Rows from block 2, named by matrix and row number. Rows with one number belong to one attention dimension. Each number is 500 + 50 x the weight over its row's rms, rounded and kept within 0 to 999. All counts start at 0. Numbers have three digits each. After the name is the row's rms in percent of the matrix's.
# v: attention query, key and value (stacked) (model.blocks.2.attn.qkv.weight, 768x256, the v third), inputs 215-255
# proj: attention output (model.blocks.2.attn.proj.weight, 256x256, transposed), outputs 215-255
v.83 108:410502549492429532564411512410513491507525550669505527596433467519534558478561481523543571492521463475595381541445521494528
v.84 081:370534503479392626574450511564531562425531418537529563487633553373447435551541541529533588587547425496441562508520475556500
v.85 113:339431508518443539553423513535505514475467572612460492569452502556531550474596520546519568530503510563494471465439519518552
v.86 094:540536509533537462376533471511520531451536468433582538399498457490466481583485496475498454505429576459410624512535496424523
v.87 091:453514528518461428499448516392483580436503477538533569510343413468516575468516504544526537479480497416606525532492488520583
v.88 123:425483494526554469512473499533484527456510432374447525536576603462437443481513468520478516528507489588421606549526383535544
v.89 090:582522504496513413489477522508517456470562480451538501566438501582487488502452452483514429450499535468520536553521428426507
v.90 093:450414466448509559525460523602439467534507506469414447561559539547535507498494521450473516488535525588472437516466466480479
v.91 076:528459524559457527544534489581465542502534443327443544513547574430514530427507489483486594433519449572451549557496395523493
v.92 121:513459475487534393425450534504530439483517565549537445567369427658543555486497505495506455477460559522512467447495535440550
v.93 096:571408464506593410478555495530448518527462498353399446501474531508514522435504506483449470414504566563473527534466422494510
v.94 125:591488446474579432448535514559451537485470430326496441423522474505497488453403517460476392474471567503437586537551461489520
v.95 128:469509496524388542563511502589475587434482496534517539432496453442506517437473544551530472538468431490426608424534605544542
v.96 117:412517543506493621513491474528517437512523504579505519522645591475464426604560475518519563586518465547440504473494478484472
v.97 120:486534504489438629532527478622445567459501428442523526416643510407473466485400527505502480567500426507398599462575546552488
v.98 108:529481485489580561423536481570513437559507541454499459451614531553500476606509506436466481528487584546385506487500481439444
v.99 120:441502520504568546467498473510524405541524511471471493564605627538473427591544439491485548554525518580480482509467402495446
v.100 093:484494502451484548616472528461471464539516508603471465566538480525533528428489490489511473460567469470561364575497528491482
v.101 095:430454487543428608634514497591459557513461495500393518535568576455513520411521527523503562483548430560483498487479482574492
v.102 095:415501500563408603497534469554516552491471524531525533416544511438509505532470549522509539556463450531430540391509573549477
v.103 088:637535502529583380425563470442560490488507497414502483444446512507457476517505478498489473456461554487476557482509444485469
v.104 088:542477466552453483468533509612475568463477524466547466404463421569526571434425527501504364498450531496404608447556615477536
v.105 115:488447499551462450549502511531433600442496453362420549502442523416504534415502523503481515457530477516496581585494412549545
v.106 100:441484524502571500489458488418586405524531523603493524578550576523467440599646471491512587503536518531520399526458434448481
v.107 111:528430459489549446495529514633452524464441447344418425469529535479476477418447521515460458499479489597396600473549456540513
v.108 074:572518481555507531485610456556485518523483493444510468347551492504481457514433507487485372500469513510390580465534551530442
v.109 092:414474511500517463547438511384504471517466520642497484585434494530490547435614458531513514451527530497558412582456481489564
v.110 094:382510547553362624567471491584463581443506517547546560480526511497520539497491523523539511544484465534454557475527536509536
v.111 117:508521499541398525541525493540433624428486450426507570434467466393499526433449542528515507517474419459482624493532531557532
v.112 119:594536484519595400474538493477500493490526406359529499476538524487452445479425450476489424439507530480475553581563418474516
v.113 102:561471490464513537449532510612439505513503464341442472475556512483515466513413543460465498514484481553449540469529476522439
v.114 119:397513523516519505520432482464569432484538525648556521560570548529445442578624461532533543536515485521465458484503497456531
v.115 103:468524540501540528412463485403578422538553591601540527548474510575530526652583484461506581500483567480561375492424490420464
v.116 091:446415507502559438511420519464451486507495511459403484614403526547543562439583470480482543437524552556567436603430386488556
v.117 116:479483444469653413479478496494505438491473419439468442525613556530407422445484458509472429510512542571446504568567393503559
v.118 114:504540464451566536529512494529450490501512359376468484485694576425431391502423475471484475548532465542438532548579418528489
v.119 088:492489503552439528501489501570498513510548556571580518493442465640566558557451528431536388457492587489462475502498616393508
v.120 101:525465462453511511552542523557418510498419420395412442473579510419493486392400515523478491530519410536493499483549489619483
v.121 090:420491508497397619630486501519389614512444518592476502463515466455531580368476531525513472515514468462498494542500557555551
v.122 118:431503555532493623507497468518524437543525555553494537525580577502502463608587470492498567554512497530458481495450468479448
v.123 092:394475508479534479594455488419518484487463494627456508562530540454439474471648472547506540501548506498527438572461429532574
v.124 102:570530472453585530462549483557510405545498468456541445470658533547465425524418481454491425519480513537415491461561506453462
v.125 108:557454459471615487467503514528520416583474525457444392539545546590500488491498500448456457462521592557479410526459454461449
v.126 107:497504507476559559473492487441547432589538565609524475531500499597548526576544487443491491483521582458554350531434510431460
v.127 116:479526515477444577475510490512533496509472568666569475410538408511511535537529532517520468552454498448477474403513641472488
v.128 089:432445432589532517478519468510620448448433526527430516531524543628540526570555501498448566518547501589502448471509468474521
v.129 104:555498480506511439442557478460449477412504431514486534511520497530468497641458506526500498555460433560529481480602505520507
v.130 100:448505530562541531509518483478529546594482473392517465445512628470507480422464488469472482590506609491503570516489436545448
v.131 078:532476547493524421423540479452467532473552464439521529468430543478504500546465505439489453495462534523575470508533424582461
v.132 096:573508615436452478531414514460469494472592519489484569496363508454542475527519518433500480442540480467571447540444476577396
v.133 114:432542440554462533498485478566493577412443469478540393465571530480496586390495487450455443471516462626538472453543511620531
v.134 069:510558398512447569536510509593466558524495386478599420450619491445458543423514516465553507479490473461474496486555517480525
v.135 098:448528421572456596568535523578531577547459431511533403432638532475462508478518498579530532555532481465436559509474522460526
v.136 102:547537547481493531553484540510458554623563461421527469469494564428515463410460494461536466478495569433481536539448457476427
v.137 090:503486595507588450452495475445516487564476515388470495526447614482503471410472481476462490519446594546510551523462409538447
v.138 103:533516452444512498443521518502519420519476519534512497523567417544471462619532487559531568564456462448442532479525536337560
v.139 100:539452530468523464462499527478540421517536575580437553558440449568515460634541491576535587532477490471447511526455504382500
v.140 097:481421512506578414444496477459600405475430581534399536557426514601500490537541507553477568519464509555504504463489482456522
v.141 097:620491465470488406433517472452436468434557469476530569540407400524525534612450509451505484412471461516572386477573517466508
v.142 106:487524529423531533465478535472519426594503582555516478507522433487506438540538481545539561579466566406433561509443502345529
v.143 081:526545453535420524524483548633489537454552402440544434491556593488439476544515480549554519471500427582456550511496470499465
v.144 100:564460507511483460515463492502489457479580473474486526541402507548559532541499508433499521344539479534529331518487450473463
v.145 078:619468553385500408474445485410421441441565510461501609533372430493542483536491508390488461436514486476594414496554485541479
v.146 099:560494449487503422433562478477476469415477399446520514502544514515457496594462500490485506555470402561540485445646496512528
v.147 067:616482488446491469502536483437444473471534412442511580492503480480504470619461516456494482541542421469605448472604503520493
v.148 105:519526520449570476454538470399514470598444518442544502467511477468500479452458507467481467581449575395541545470545524478493
v.149 091:475531459452542497447529485486422525436473537586502470485536360488504552526484492514480456567422511495465520486550579497594
v.150 087:423514473499475603532452556591524506535491556558522437487579500515467483497584478564543560506526523483377574532411476405542
v.151 069:583504439446487491498478521504369505441581371423509527486571487465482482576476514401525467477522462524494482522594460497536
v.152 093:406491419560477528444545440482577505416394545553501505478509422564523550532533514497423491558523451507574460414558582572561
v.153 081:448459532563505491520497532579494566500555477533419504551513571499466508525490475594554531464470528577418554558443452468482
v.154 114:525427519552565406509537504481518492532486414449418520533534623524436494500478505538515508482473518605481502511545418485484
v.155 076:510495457540522480491532486505382579530565443446509480450510523464554540452416510427511465439458609507506464510527452506490
v.156 107:541473457533531415470570453436495502416449410469472540493526518504448514553469517491465452521482434563588459467628503580516
v.157 073:543532476444549457393595465440487453522435469472548524502502439483505501559436548499495544599369505425539548428603549399549
v.158 114:429575443531442623479487486558514535504454509480566394450595506484529540453503482438462497546532507511511505472489499522529
v.159 097:441464442492519480408507487491550448416453592617477503531500415596509535626556485569471560542483468525485486462499530452588
v.160 100:473520525466499558516447546541487527625556562521521444496497477484548499444517488481530515483470618414419547540394504394496
v.161 091:442556477510423618525455497532501526469484576524578472460485442483568521452551498433482480456586489457528451484437536533517
v.162 108:457514366587492552481564493593522552497429413454534393461672571526459527469489474503498504530482503598461522480547485478559
v.163 099:482579470480444594460467536568472503543535537519605394473563457496529517493523469491532514493494527473452527495439508418532
v.164 115:505482441491539497431553505492546418532447497521486487525594469570474474637512494571513574623463479480425535489524482354566
v.165 118:489559541440471550478448541521479477564565601560551454513470412475544483489515481538555528504456555420433535518386529401507
v.166 103:553466500459556410468512446392454460420489499526455577526455428531527514586474530457450479509488452510588392489597520549516
v.167 111:419506507589476589547528510542543579588465479461535455430569584461495486429525490527493496566552547480476562534453465525482
v.168 113:514548533389476526489439523478454483502557611575556494512427359473568507478529509498514505476465531386483496507420567444511
v.169 106:554489522455540469513504539483432485606581506530493538520502462503502470578475513539579528495443562398413513574482491326513
v.170 095:529483498509505521505569469429585453570482478475505572478508473485519442618468532509503536599541492374544498506520533433469
v.171 072:541507605410510500441472506404462409459511609565472566551424411524545487591519529463458468546520485422564483502463538507511
v.172 114:520442503507571423503548517476472493584520471518442538542514530547463486544472510560541516502420550510432507543526465372517
v.173 086:559490567366546462477393515473411424451506552546503516551521418500442476540601484499512503500470430532445492494503478483560
v.174 087:439485409608557505506535461540482585496466437452510435449590584523500579383477501441457464456479572607484475498539480542555
v.175 082:493500539445536492456439525531485438436442570556465445540547497526433480468530472567488508508423477610412591490497479501545
v.176 087:481523438528515525446532442476568461492388456423555458439574514518499534482504501417435476529521477506594446418593482568511
v.177 080:487490517539554481430587443407623454576400544467492520487469505522511493513485497540465514585460537426542540459538512464482
v.178 097:481443468595546463478574453492599467445402453451440507511546595567435504502481484545454489547512460624530521470566463557498
v.179 106:452535382610479582504587496585490598520447399464541429432673551482462517491480476513510485555522502533469545481527511488535
v.180 100:530578469455488498439533499522392539493498438475570416472606460432444506488438483522527435585397460497470570456588545527523
v.181 093:563482608433537417479438484455467481477555512400492515512385550487510516456487503406483441420475545558558473506500423580432
v.182 113:510569514486449540536444533541367602532606466494557466489490495421547536411451500447547458380478551483485477532459505501474
v.183 101:482523381545493586497561512546491518534467471531510479481651443515461484560506489571544552599503475435419539487517547394559
v.184 085:562531568417524486517455502424428507589549523488543506490426417405540518447472531437525446476475549364520458512476505486482
v.185 085:517507575438483531546379557537443527527599593545496500520407463491563504446539505462509513394521535456457478553379493488467
v.186 079:584491494469482460524443515536437482455580413485512505533508511530490519542490503444518508394517420578487400519527459487479
v.187 081:582465559462578425453560458397499419489473500498426568533469465528516451634467527522488537624470462462541509485565494475480
v.188 083:579538483488477485519491495530377567513574382400579453462534522443492527440458499396527442426485509529514454520547470542494
v.189 112:575460545470560408504537535475455481589556433464452542524494527489445442556458504554560515507419541496430540553523457409469
v.190 111:526529551373510451431461522486486433431486553549513487529503434482444461567527468582513521578392427501458624463532548499525
v.191 094:488537422572446524495508516606474572444507402417564403468580611474448537430489469448494465452513465648508502482534480588497
v.192 097:476512586517488523560482487532612477448585522497497567542440577489536423444470456500483506498562419505528512521460507586416
v.193 115:539436551450473433534476501539529499442491469518496494533419444474442516490511603490521485474404464464489558401493499498461
v.194 106:443511505507461514456497512426423542517477466575520484483537411455436565599547537525528498466434505476505501511520455416560
v.195 099:488618479570468556428551497406442550552514434425542533417616501451490482574462444498489507498496500475552484572593487518508
v.196 116:510551507524546440479463511568584513417512393390469502460515584489415368437445462515495509596487496534443595508514480597467
v.197 095:386534590550484490507492519463567519468512400485511549549542562412372436556505517499533552480456415541497560517534412479499
v.198 053:374532535605413470456563507390537541552536521521554557555530453435478518605369452514500547463479490462542562585563482401583
v.199 102:586500569452537439565406498538606457444542466472480518501452526477448366471494555476506517542520467473453562481485481507438
v.200 114:522513484498473591537537478481467486574539632543521531521454484546663550472502483464468486456581537454556403550445566483484
v.201 133:468541538494532430470423510480591493404511399461459518521512536469380372539503460541497536562505454523440596594540423527520
v.202 056:494464454441546451501489496585651461498528480481561398470542511541468423489386458528493489514540563533405485527490514412531
v.203 097:509528547545468414511550493446590487518600489503613557557480474455481509591397453492520528409491403460569489537567516408559
v.204 097:484491435528556504576519484492518505518480492508494537526584501494478453535431428539497516460609451493417502621575495387616
v.205 124:583413526428518419545450496602563466433527512482454514545371476524490483422521578486495521466452505486399575449429495480472
v.206 078:549560538481444536503475495440537494477492543503485539528458504460537529489500443521476534504562435437578506586490511557458
v.207 114:540479402481580498477479506549463489513479513439446446454525567590567477418513459481469501544558611554462464524476524556502
v.208 107:419575557550378630496543484391433549546500562571564547469495426416591604569507508493501482451492469427653462497497516535472
v.209 106:422563505584472546494560513447516520541468500460556498510574580467537541508375425509498460493534416542629445477580535581508
v.210 108:550523484466459529478513493436423485597501563541588479468503405501578603540524562443513494435491545427570412454507516404516
v.211 084:378484447526490554528500498468484514523493499587542474509603450479511491570469455535491503463544517539422486590507459397617
v.212 088:525474448460540538528497491533478503512504583539490444470501471565623510420460455516473420531592587496462406517446561530537
v.213 073:545584545559434524449533529479502521488547443401461562504462557456512539467480495514498584474468464480596531491500506591392
v.214 079:546553516554457518501499502565609507459567518406512528445493584514561430432468507494496530556505506522534510415493548597369
v.215 124:512566597514443521497491489490547506456526462425527528487456540428480493472454548472507495531435454459587570397503491605377
v.216 132:463582448553513560461556501393434527588464456477546465456636521473491529550470447497496471504531509522611402525597508519525
v.217 062:549526541565454455500532519498458523541499384387513569513498523440401547551506570463513570481381449473545569480570455436485
v.218 099:545550497546465549486507498539506531466538534434473535443480565523583467433509477487481513561529545494523500474461545644415
v.219 085:587536429510474545514569482512436504572483548448516546490533504509590540471438454487477518440554532435514475550507552463516
v.220 090:505360475405558408509559504492423470529457501560461480592438456543471625501525539500500485415450476523520441497505522447557
v.221 109:491490412502545512499475500528466526502507505558480460462551469551495452527578461525483513527530577514352496610465480413594
v.222 108:486504602485410536529493482463501509480512506553519565527431443421484543540549581500524497467422433435547542460468476493429
v.223 103:416575605588384569536562482446573516509571494542574589529484518403508526562464485497515508429473390470589527493496494528429
v.224 069:555393394463555435462564518537413486564456490493487424478532455579500544469449491519492474474466550522413473489518557434560
proj.83 104:544455455458528496499579572553505505471477441460488438394566506517411439538502525527524500534606463474418550539540513528524
proj.84 087:592471549476539395526479529453450488556490429551428444458428451491497492489519537508595573450473495480495438444497512469572
proj.85 109:588449416530546473496568575424486522536494477405463519448491479525446403522476530496570446482548462444520496569542504503461
proj.86 094:473481589509482459578512437503411497534510482531502461590494555509540559436462449478447512450425464571537407412464441505448
proj.87 095:522459509464541542512588489530497451526488468531411416458588545551445419575481545467414507506542449526409513492532521547445
proj.88 121:616455582583520447492492392362526485567467504540499506471432437540519504535524561401454463433446514424561426487457507500476
proj.89 095:445498583468498564458499379534565525472350430553530469409606511415436558496553512485507558502478489493432531455547447576548
proj.90 095:529521436471452520513525491433521562417498542431544607477455480423513494461519474633585480460514461427552539505518490544501
proj.91 074:618506568509589440498413431372507441536485436420439537476455487487452399463502488469425498450442515433537517469504467574486
proj.92 115:478484444436438655548620451586509610437422471438506532433643574385401492504547493530549488530557432501481556487561450566459
proj.93 095:534526545577470553450527405409528472445530583467540604554460497511557510567502499480412445513447483478553564554502505517436
proj.94 123:453525564439449544507507401487497497426528582533539572582501534428579577523536466541476544450437458525536499443464475548468
proj.95 132:527483466385648404545424570504475452607532421467360456558488548509512402465500524414560617449452545510521404425431461505485
proj.96 115:554461498574481389541441567445471535582503472500519451506393425535516536410490506498577478476516545475564419522459490421545
proj.97 119:510490502386555373565365559472480448585534487513417481575408475474574489403541507517594639412436538489559382384396457495531
proj.98 109:460517508550421451528473501463455561463515528458595546580428485453553589393489405590528459457455473543598475507495452469495
proj.99 124:531492537635407497478470474413493533501470549523611527464435392516517585488518503516520427512521512438563491564524515430549
proj.100 089:467475466397508486479503550565584501407472469498542462425551499472448514527565518539538549542595500498446562556509491545553
proj.101 098:602498476522599413421432543371529430543510480445444524492431436534503387533497529485551505486473525435546500570500510507530
proj.102 091:536500432469569405578424607479395461592594471429409508594425504560522399417466467484543520470486523522561403461442483430474
proj.103 082:448541550609496528477470409516457475527506488520516492582495504532525527513462489402368463570438561559520532518485502445477
proj.104 086:468498489359576463540455500514456481518511447419452534595542575423510472453509461451550597454404477540552447424486426541459
proj.105 109:573523532494587480462499426383491431530513516499454523486491483537544408556467524440400490456434493456503490480499515553452
proj.106 093:561459512647422484486566484503500565483470482519583447422451454580465569515472516478492364551553516490515506574532527449508
proj.107 113:559528499477522541528470411417488525507549571499486619552458488438575473524506513459529518450435539442587477471429496519466
proj.108 073:457521511472559413527387497483427462539580473451469561622448512512573498425470471422501515517419534533574448457459515457478
proj.109 088:550434493527486490469620520529500495435513495496578453476531497569469512627505533439483440556584479494472554626530526459516
proj.110 090:568444514390591402517448565447463466572467400429423463459491488478451414449537514489612580434472445452522397406504446540506
proj.111 115:516508503420638441528428509454481409594528467510355458549502527535532398490480496451456590440451521509479442423443469522492
proj.112 116:467482629502457525476487369518538466447468522586573493512525498496531620548567522437392523515449487507495506459469485513519
proj.113 099:479565462450479533547421444445502519467505548483475617522461482406531488417520456607516543430456492470539494408475483544501
proj.114 112:580432509564479428531545521529478556544472423509540404441470475557451539493484537429556436525531522484528435529492502452505
proj.115 099:467485476598411506529573536550432554469481472467555447474514507538429536432451428590479389536573451561467542567589492460505
proj.116 096:559481508557459554446609431412524511422475564467549563452516473512481473592514518535426414504527427452485597577574531538466
proj.117 118:539439590570388517489565403481560531448487576563610535508454475511518630600584587429470464518503506450559501532446528482471
proj.118 117:534474592479437455516444457460534481486503577603551529522395436473551615508588560527503569453469529440550458458399526492553
proj.119 081:461460534431510465491496470510463530467425400397523485489541523425451497418512426546605523505419444515501479455568364557482
proj.120 096:488549435424499545506433530478565470480568603544453588548447491475552480557551563534512577490560545442515536487418548490513
proj.121 087:501470453383569389439485643457507413489562495443468482557467494535529441542537517512572581473503452490500490527499512503521
proj.122 113:529492488608491383497443544413456521558488460460546468498413426551510515403460463516512427485487524499557449543530492428547
proj.123 088:603447514601495435456607528454486472489539522562555438489439448604538542654481566420505434542548532477523509602477552422541
proj.124 106:456485531483390502533448500543527558456493533520580532543452487434524636435579473569581538502487519496569487474443452461553
proj.125 116:447543496555378572452530465481494564386507582468641604522481478442532598517523458582535450538498479491558580564538506482511
proj.126 105:422478487527393504461549554553483541391473501460608496494511496487461589477514442632517456552540437563479576581592494480531
proj.127 109:435489416402511436580493656617434533515562459446451460589494573481493489412482450554617559494524502582515465478474461464497
proj.128 090:573518415524519431535484554498409537502598441387502510512461465551438467505488435499444439522552490516565492523486457491516
proj.129 094:587476573467461507630452542533484500532549518465472467524479455482517513372533428581498588461559497435458515494390384492540
proj.130 099:524463500457411462424575542466501481475531539527572528550469446479479547614509554553498534446414445481573481487543555426539
proj.131 083:472509572478417526499551495537519451516512537543520537548553470430414502510504517548488612499446423433462511485530523496542
proj.132 099:383489568487540495499530410498465485470437499557548507481582491492460491453469464538493558487440483526356523502569540508552
proj.133 122:537552466456521530516466524515518448566601492507412532528494543447501412580497547382526566487520557414505504529455479487491
proj.134 071:530514530485526501503484472495610529430514512588417525529472575416562465536485587494522430464532562467517564571538528538499
proj.135 096:577477487425547407458432493451449522423497514497433515528409470548587566484535558535524449461465516534576519491509535516474
proj.136 103:439491566485484495425559445465554472438404543624550527502517500485504507579479572562520502487434493505525502489570617504542
proj.137 094:472497449509380520439611548481507487522531523516603529508515445480454497636482537495489564476444416454553472473526560438548
proj.138 108:532444478558531486579497445559514581468470401438481459462468540515556545412564504484485442500513507528505497464414453535431
proj.139 103:529463477504522463557502487486382574479453468428524464443508456566485538394523442569465421516537453582465484464501490510475
proj.140 097:540471434543474537527501571471393573505539462389531480430518413579463524497509438513425458576563449514515497505475423460527
proj.141 088:449458583517492576621500508542579505522474509537438481515582553431453461430497469548437539544604506465438558529476414536536
proj.142 107:470441477537492489474579450552521573471436440458539458461474531534521572491535540468521434517446447562539495442497536533407
proj.143 090:493499547498582447553428380448522475473441476615440530456502479459553495447504576464499476425486527448476464491532569553519
proj.144 091:461562557516492494583495454515534528480450479570495532482569526464417394467453493560452503540604498481454547543566562541558
proj.145 079:396504591561494581516564430552544490529469477535542490497614546447420481491489451501458588554449491477367542514541463500541
proj.146 091:544467565520457529596462518534571498504574489492466493533479490434553531440542469509439602466532517411487504507386386495566
proj.147 073:471437646531510502521520437545559491462485484551516483537550540466476542434505441549469581489408503473386551516511435522572
proj.148 107:458418496524416545436598547553587519460537504493549475530503517469522560597525526526479566521434448494533533507461460446534
proj.149 087:571511466441465571572465567590463496576560485413407463533497568459492470445524481480535560511560505499489526472398411525414
proj.150 092:530514437483556450484492413495443548484438435493487504450471514532518507482521564422549394478476525541538462450528594554408
proj.151 072:490535627573476560520497381546597479517510529605507514513556567376500457460471496497510528454455527442448505521500516558503
proj.152 099:561479414480534478537487576545456504553617438378441480536490531519477490488531452430475518503518511508497506537450367477461
proj.153 082:596530526434525484539445503423380498525449552525489484472486429554452478451495491589587419500564493510521481488511537504485
proj.154 115:540536545526407524483473534421458510478519581538585531479463384504501522522470464620487502516524479428560517514502515444615
proj.155 080:519585566491412534505530495524573458514499579592511526576524524400422438529460516567574535518518469449554535538520560511523
proj.156 107:555513548479435532549456590500497471523598533470506493543489446482515520480510418578477617491523503426481542539428373440605
proj.157 069:509389466519469544541555545529591516482547488441466433537504548471536549516529485539447530504550467485529549522407356487508
proj.158 118:551490447469551450525512484557528482523586433489410526561463570458505423570524569382541521460484532473532470508454510530425
proj.159 100:568486420483523486602468551549404551560546419366449454489489499536474500420536449459497465533574484521497495487443396511426
proj.160 091:456504459491509503447567452511481531468403492537501517477517555512466475549482582487526411523499489576545484466565619533417
proj.161 092:464524434493591465467517457543528478514509417476438503516531589502472448538495531367517478505464539547470482508544525557416
proj.162 110:615526480489470462523472521498557485516565487521424530542407515456524466566516588454528473471531551413638478515455516507487
proj.163 103:498481459481550468540530406553575513502452422532414504492487601458494448511529624382541455477500519496524476465506575578397
proj.164 114:600442471535477437565503516528470585464532440415509463498410480537537561435566487522484432485513478513578480470411454508453
proj.165 117:441456470493548499510539435537515540495390449515455471450521569519493506479518586429524425523503478578497479438537574578392
proj.166 103:491518532499444559553492582558484510526578509419512472529532503477472481450487395562447603530555483498438546528426390471552
proj.167 105:541504490421494402396527514451448463458498520525529546552431445526529540569498556516533509450387468509582474463587594461509
proj.168 112:387469465497545565515543443590532528521418434485444467461583610490491495467521549402499490542504484590428509464512515566385
proj.169 110:486483554500458504518513478503512539446363534540532466487489502523487559422511502626534443526522469560539513450514546548479
proj.170 096:459396526520516399457542510518484528434498466455575463549472488578495621480563440589461514485388457577486513483512436462540
proj.171 076:432506437552529502533550450574457515524531403395558458497563525516483477451499388453509560485431495575368484484496440509477
proj.172 112:530510545523412522508486533464477537461453564528558483482464438522491544462497474650534457543550471493569531489493518490553
proj.173 079:532560490481479590527528422590523528553498455477506492425510527469519426444472495393470516539497519453438495421472522551454
proj.174 103:571570464484428529493487577505511450535577546518457523556473507467463432591480529512520502522560505447623511530490504481503
proj.175 080:552561371485488538562423512498458499558535460441437489455463469487544434482498503413485483480613518492526427475414480504436
proj.176 091:510492454527476467493541528555584487477616442468484530562469523452522476581514515436441566484471506442539511539465449473533
proj.177 080:514406424497449461475575613499511514461545460421542451525471454552503574571543488540465509533480432518569511508479419429552
proj.178 095:600493482520456470495471589439450504505605502442528508495445412529512530542512460517433535490501476429561486528464424432584
proj.179 105:608511514449489415495474524499539446496549503526430511585397521476517501541531576496562478431468546455626489504470508503483
proj.180 091:538467545447460557554482475548595458519517502560434481540464561394577522490544568451544602425501517417514512484413460521483
proj.181 090:406529568565447581492591483498556479550501517590553523466606491399422447586447515488458575522465442422430506533558541483570
proj.182 108:441558553457507554514506439516578435517411541631450506521545579440465416533459565499606503505536555488480521486529594556470
proj.183 099:607455483458534416530451494529473531458491456438445471539401535556562548428557524516544444464502543543577503465436470521432
proj.184 078:405492563461432555442580497539586519468445529567539490519566558468511514545498536536511582535450479522459558514556553495515
proj.185 084:409557506491548536494504419502437528505410500559497530452589542496430427499452511481521450531519518571421499499581607540471
proj.186 077:497556594511504516580446408527563516486464496600462534486541533426501405428467515509495526488575531450434532539526551570531
proj.187 079:516435523507449503528518553523440538470565487399559444506474443547506579441531388595432573503490454531471499476399370461537
proj.188 087:469544585505449550500513453518642472497484543637480527532528557356505440537463566498502571476501517416501529533528555536554
proj.189 116:477490570518425516504499486449497507451409563558568500483477439507518568455494487635484490499516456496535504467517540489571
proj.190 110:470445473522535560558475437511485526531494445468465456426509472502621546429538482415468539464498492487412454459412424516463
proj.191 093:523554514495528493542457453467569427528520501599422550521489514405506428553474589420520534446506546385537474541513537526532
proj.192 097:451568452526540520434458509503538520518487494437487534475489485531498494510462470509361488464416590496492515396523436458585
proj.193 108:415520471470480533425509585478454452527524502481520476492475491491473534532479443579572521480507472496486537527508509476590
proj.194 105:513444510433521470553492539509439476528509466497487422487525532533491541443558510467608519534560410533455499536470528529457
proj.195 099:547464563450552492628475407519494473519513524579473463528607560516540522485560508398465514537533485544428456469460506505434
proj.196 121:549487564513522524512473475432502439578466573564522505549509426492495509531468467500411545484428571410516465477470427393589
proj.197 098:528469457494586506515480520478478487589541498443469447467517518555535597473531475435490523431488482473454464452450501448578
proj.198 058:525568509425496467506430506475430476458482536559571469424572508552556570490566524470541483592485445529494490440516583552485
proj.199 104:362524445510481524424515523475499488514500513477560528541515503491452579556503413557432525455424522494548482478516463467644
proj.200 106:436531420533469464460538473562576558394483458473485557482496543516502461513505537522434437494508504586505521444566513587429
proj.201 136:524490601522532530535458471446454469611485524494563464516537447497502621462516425454418528476382522444505485433450416392591
proj.202 067:517496509493452522508474548515487565440467540517489541524504501516440478512527524515546515541492556465564512501520474554504
proj.203 104:423596429398539572516389508539495554463548493465513501436580552485498535470569450470503531568499524539423549397517490543516
proj.204 098:544594608482458520506417504494523584484557574548575497497497530510540535487518489436569457568421602518572507389438478512452
proj.205 122:396573485525426509384492556435495472483470532496585524505426442497466528527446426608461489506474517464572536507541503467636
proj.206 083:407571559541487512489531435524574533511512481484554495472545515449581547499439450485471497496376571537470580421525465488500
proj.207 114:555469551560455486521551440493536505451454511544500554548472449474490436538479534538437497506488507459564498558505482493462
proj.208 108:484445453476579439531532519559479468528512441456432445476540564575540490447514528463541479520534460616377501470523538530411
proj.209 108:577501472493587529557489456552515536524572479479399531478556521460564441540523541417507557472488552465405495477478491490447
proj.210 116:395456407467474485515568512576504533405521437471469521500541584488471503512557525522551507537591409590468530554541572610445
proj.211 079:585488529484494455534466565514452569502503501481505477473485522576509547447578552426596481592482495529561484446460519540426
proj.212 103:503482537520425491494533524528525540449454511516513545528479501505468438520491539532523498567470534516559520524517458519424
proj.213 077:519500525498597526529470411470514442523499509503461490468563466500573455493475493468335502457504512492368553484544497441547
proj.214 078:519525483512565504480480474475542462515473523538422526513477458507541418532412517530393501444513576465469481456548496478556
proj.215 130:419474430493561510461513506481506416567526488492456498509530498511514511560492474517431547431502495493427476510518508448607
proj.216 132:572439517454540525612538427563502522492556488534424485514591576483528467516562554422559527505545466534427473514445505543365
proj.217 081:474512449458544493505467459470494459512554475528488463491546499480514545524529478486469500461549398496449502520494575492571
proj.218 094:546496542542528466507521452474532431510445536536472515529478442527540415506422512537387477487479557489496475460526468453490
proj.219 079:494565515493460505493480421492589531409526557599519538489546522509543448559518524465468460560547519556491507484532558546449
proj.220 088:525527508486446560489494505516451525435559438452482494459473475442467461493507500541577532494564433497497606571472463532481
proj.221 114:569478595492448451541486517481484520479421527555553466532463486556456530442511517492535449580486487513591480483472473510437
proj.222 115:430499452468530484454492558488463442546512479464489443469495518560513545477487469513515484476524466554450491465517524496548
proj.223 109:485533409445595500494440520512504490548531471443444474445532537559547511462515492442472509482524531545407475382514491505535
proj.224 079:558512559453430512530474503494455508425494534580529529539490498475451426544506528514601518583578496475571531572497519537455